A small class-conditioned image diffusion model, trained from scratch: activation gelu_tanh, moe top_k.
Rows from block 2 of a small class-conditioned image diffusion model, named by matrix and row number. Rows with one number belong to one neuron. Each number is 500 + 40 x the weight over its row's rms, rounded and kept within 0 to 999. All counts start at 0. Numbers have three digits each. After the name is the row's rms in percent of the matrix's.
Before each neuron's rows are labels from the 100 images, of 14848 (inputs lightly noised), where the neuron reaches its highest value: "top examples" is what is common among them; "lies over" is the class under the peak. Only what is clearly more common there than usual is listed. The data: cartoon faces.
# fc1: MLP up (model.blocks.2.mlp.fc1.weight, 768x192), inputs 0-63
# fc2: MLP down (model.blocks.2.mlp.fc2.weight, 192x768, transposed), outputs 0-63

top examples: red hair; teal face; long hair
lies over: hair
fc1.638 161:465508502511514484488618459527446512501457473522525577472466487452495548470536475459423473536429442528468526549496566523505480532586440487460499418492510445534533465447511442440605518491486492
fc2.638 122:503555478530520487536365543464520471496441507496531588483477454474481528561521538477458554442427439488504479450501541532526453451447601477512543541482522471443459565464520472545419508453475487

top examples: teal face
lies over: skin
fc1.646 045:493444482368565452476471492483541505454482527558532509529567491482531455516459458560537487430523551510421522526477551445511467550510399519494484516464549519412489530555438525520513540533473477
fc2.646 029:473492470433489517482543517488577552471567464491475531481498502531559459467483507537525478513470547483434492460512483449563531454486516403519540509529489505555477496523561449533532521406517364

top examples: teal face
lies over: clothes; hair
fc1.489 105:489493502478577502506468486508450526496433447421456466526486557498445471437497515492511452481519483456476485483498544454520466498480487516454440527534511557520473506579485501496497559446470482
fc2.489 076:515497508460464510462468455522462561480556498467512533555473452496578542473510519484471465460457507484463485494527467555456520490466504494537492524473487442540463524402465468520491536465490412

top examples: orange face; blue hair
lies over: skin; hair
fc1.158 094:458459458455555462452510458512468484458448467429439480465426450505503458451477499554470521519470482482498430473505512452482510472458443513424448538510454481527475428503460394524436533435434517
fc2.158 103:546484412406444429569596470523473566541616505492519532509493525435532476418515506507436456576526495496587470525508483476592469477537527516449511508525520493559452480513590533447469552429475517

top examples: blue face; purple face
lies over: hair
fc1.634 117:474488454514454516474498479473447458528479493521484472462518491474491517503474543485432502460548518584458476471490551495507558462433532472458489479541507476527510465448555424494538512500481555
fc2.634 137:516491506533427512554544533509516527464458525452508509497540481478501534481465454502409528517511484421545538540483560512505566557573486469563513503528521457489492508446577549521499445452536514

top examples: teal face
lies over: skin
fc1.458 077:572522505471522513554557485489526502483512559520494451446457530483520499537447484595505522519473548470494506522532524427518460507511462467501531474474523465547503477516456408506542525459565604
fc2.458 100:512556477554487492574519561447416527529473532511495483546524459460500478554520459434481499547515527510479513493476491525492537497467516527478429414517544497610420458520518500485520548478556593

top examples: blue face; teal face; red hair
lies over: skin
fc1.244 163:564524528485410521542554489561533486473562491518542489472465477518555500480455530451515508544492485586522485560509455528461485508509548463506576502526418461535554482472565454507463444552430506
fc2.244 152:437501494488415548462485494438450537526574531505518466562483456477572511544481509450515499459481459461532535460514433519427483532503438450484565509500383419475492536441558528491539575430548518

top examples: blue face
lies over: skin
fc1.482 048:494467467447522505483470497461477562428524517526505523494476515457524488603514424535506504484488544519486533457446471465531527526523442487536539505470534609472548507508446496452548548522470485
fc2.482 034:549484566428506511538574534547494554523512486504464486514479465474513523553529550421489480515482453530478567485509489466454555517535479497448471533495513582569537576495476409515507483459471483

top examples: red hair
lies over: clothes; hat
fc1.607 062:498484467443515500548420537475492464516506440503573483475513511380492532506547583515464529514458541472550521414529563484452412442512451560497540466440550440472500488486493463501474454469487458
fc2.607 062:466530492482502618474449533451489448502476495541531521557491529568545495485518406488522507510480524502494457489559518537509529475480502442435499448633440526519503511515535466486502455461504495

top examples: teal face; red hair; long hair
lies over: skin
fc1.424 140:455585533563404518463480457459498482486501524496441475494455503502501477465478454487451556599494509499570567529479451592534457569475457448463548459513455505507562503542474442498541491503496502
fc2.424 175:546472497539435494498550478552474553524443485559447509506445531518477448524520546509474450412469521548426454506499428584509450397512517447431517525482471496508436458520450522498511492522497510

top examples: orange face
lies over: hair
fc1.558 070:562530479445536479513461534419495480486476525499568539444479470472495571527484527522550479525476387503451517570535471553448494465512472483500459445521519503510472454518475412527447592527411533
fc2.558 071:437491459470487487473518476521480560489510445497479506515527479482497553490491482544533535474541495422514448482541425548479491573505476462593504446430491494495506466488478402496554488510550537

top examples: blue face
lies over: skin
fc1.343 029:440496543493485516489480515494507445463448432501531511524536497468536519504542477485480505457518506549458533466480542529487533502447483437493572526539536505433481568538437483527504455499535490
fc2.343 028:454485448575515553501462496436476521468495486502510481507504502557510516455543527485548505559487486498524483449481474546463452459544495550459529493569449552486542492533465427462438472428472491

top examples: orange face
lies over: hair; hat
fc1.146 149:480550486488494451490509471484415457455514431459587450533506504447476529516478480516463507578436420523495503587468518494497498498487523510474457459517475479535553473509469439495528527487395522
fc2.146 150:525472510518494490513506535496594563518495555534546444480519494485493510461486495533486460423437412468505511414457502502501507494511448537478439534526483488518487500514476545488475477513599501

top examples: teal face
lies over: hair
fc1.760 041:512491500489516502486465446495547504484533458506545485523581520428484527529524510413510540457475424507504575525427523532529483432519569527458441479469500439451474401509466482454519555482487505
fc2.760 037:524533507441549525501486555390438440549448510524576519495518429503482519562551449490518541503493448552477429524543465549408554514488457555541431477515542541521456533498383381526489494481532492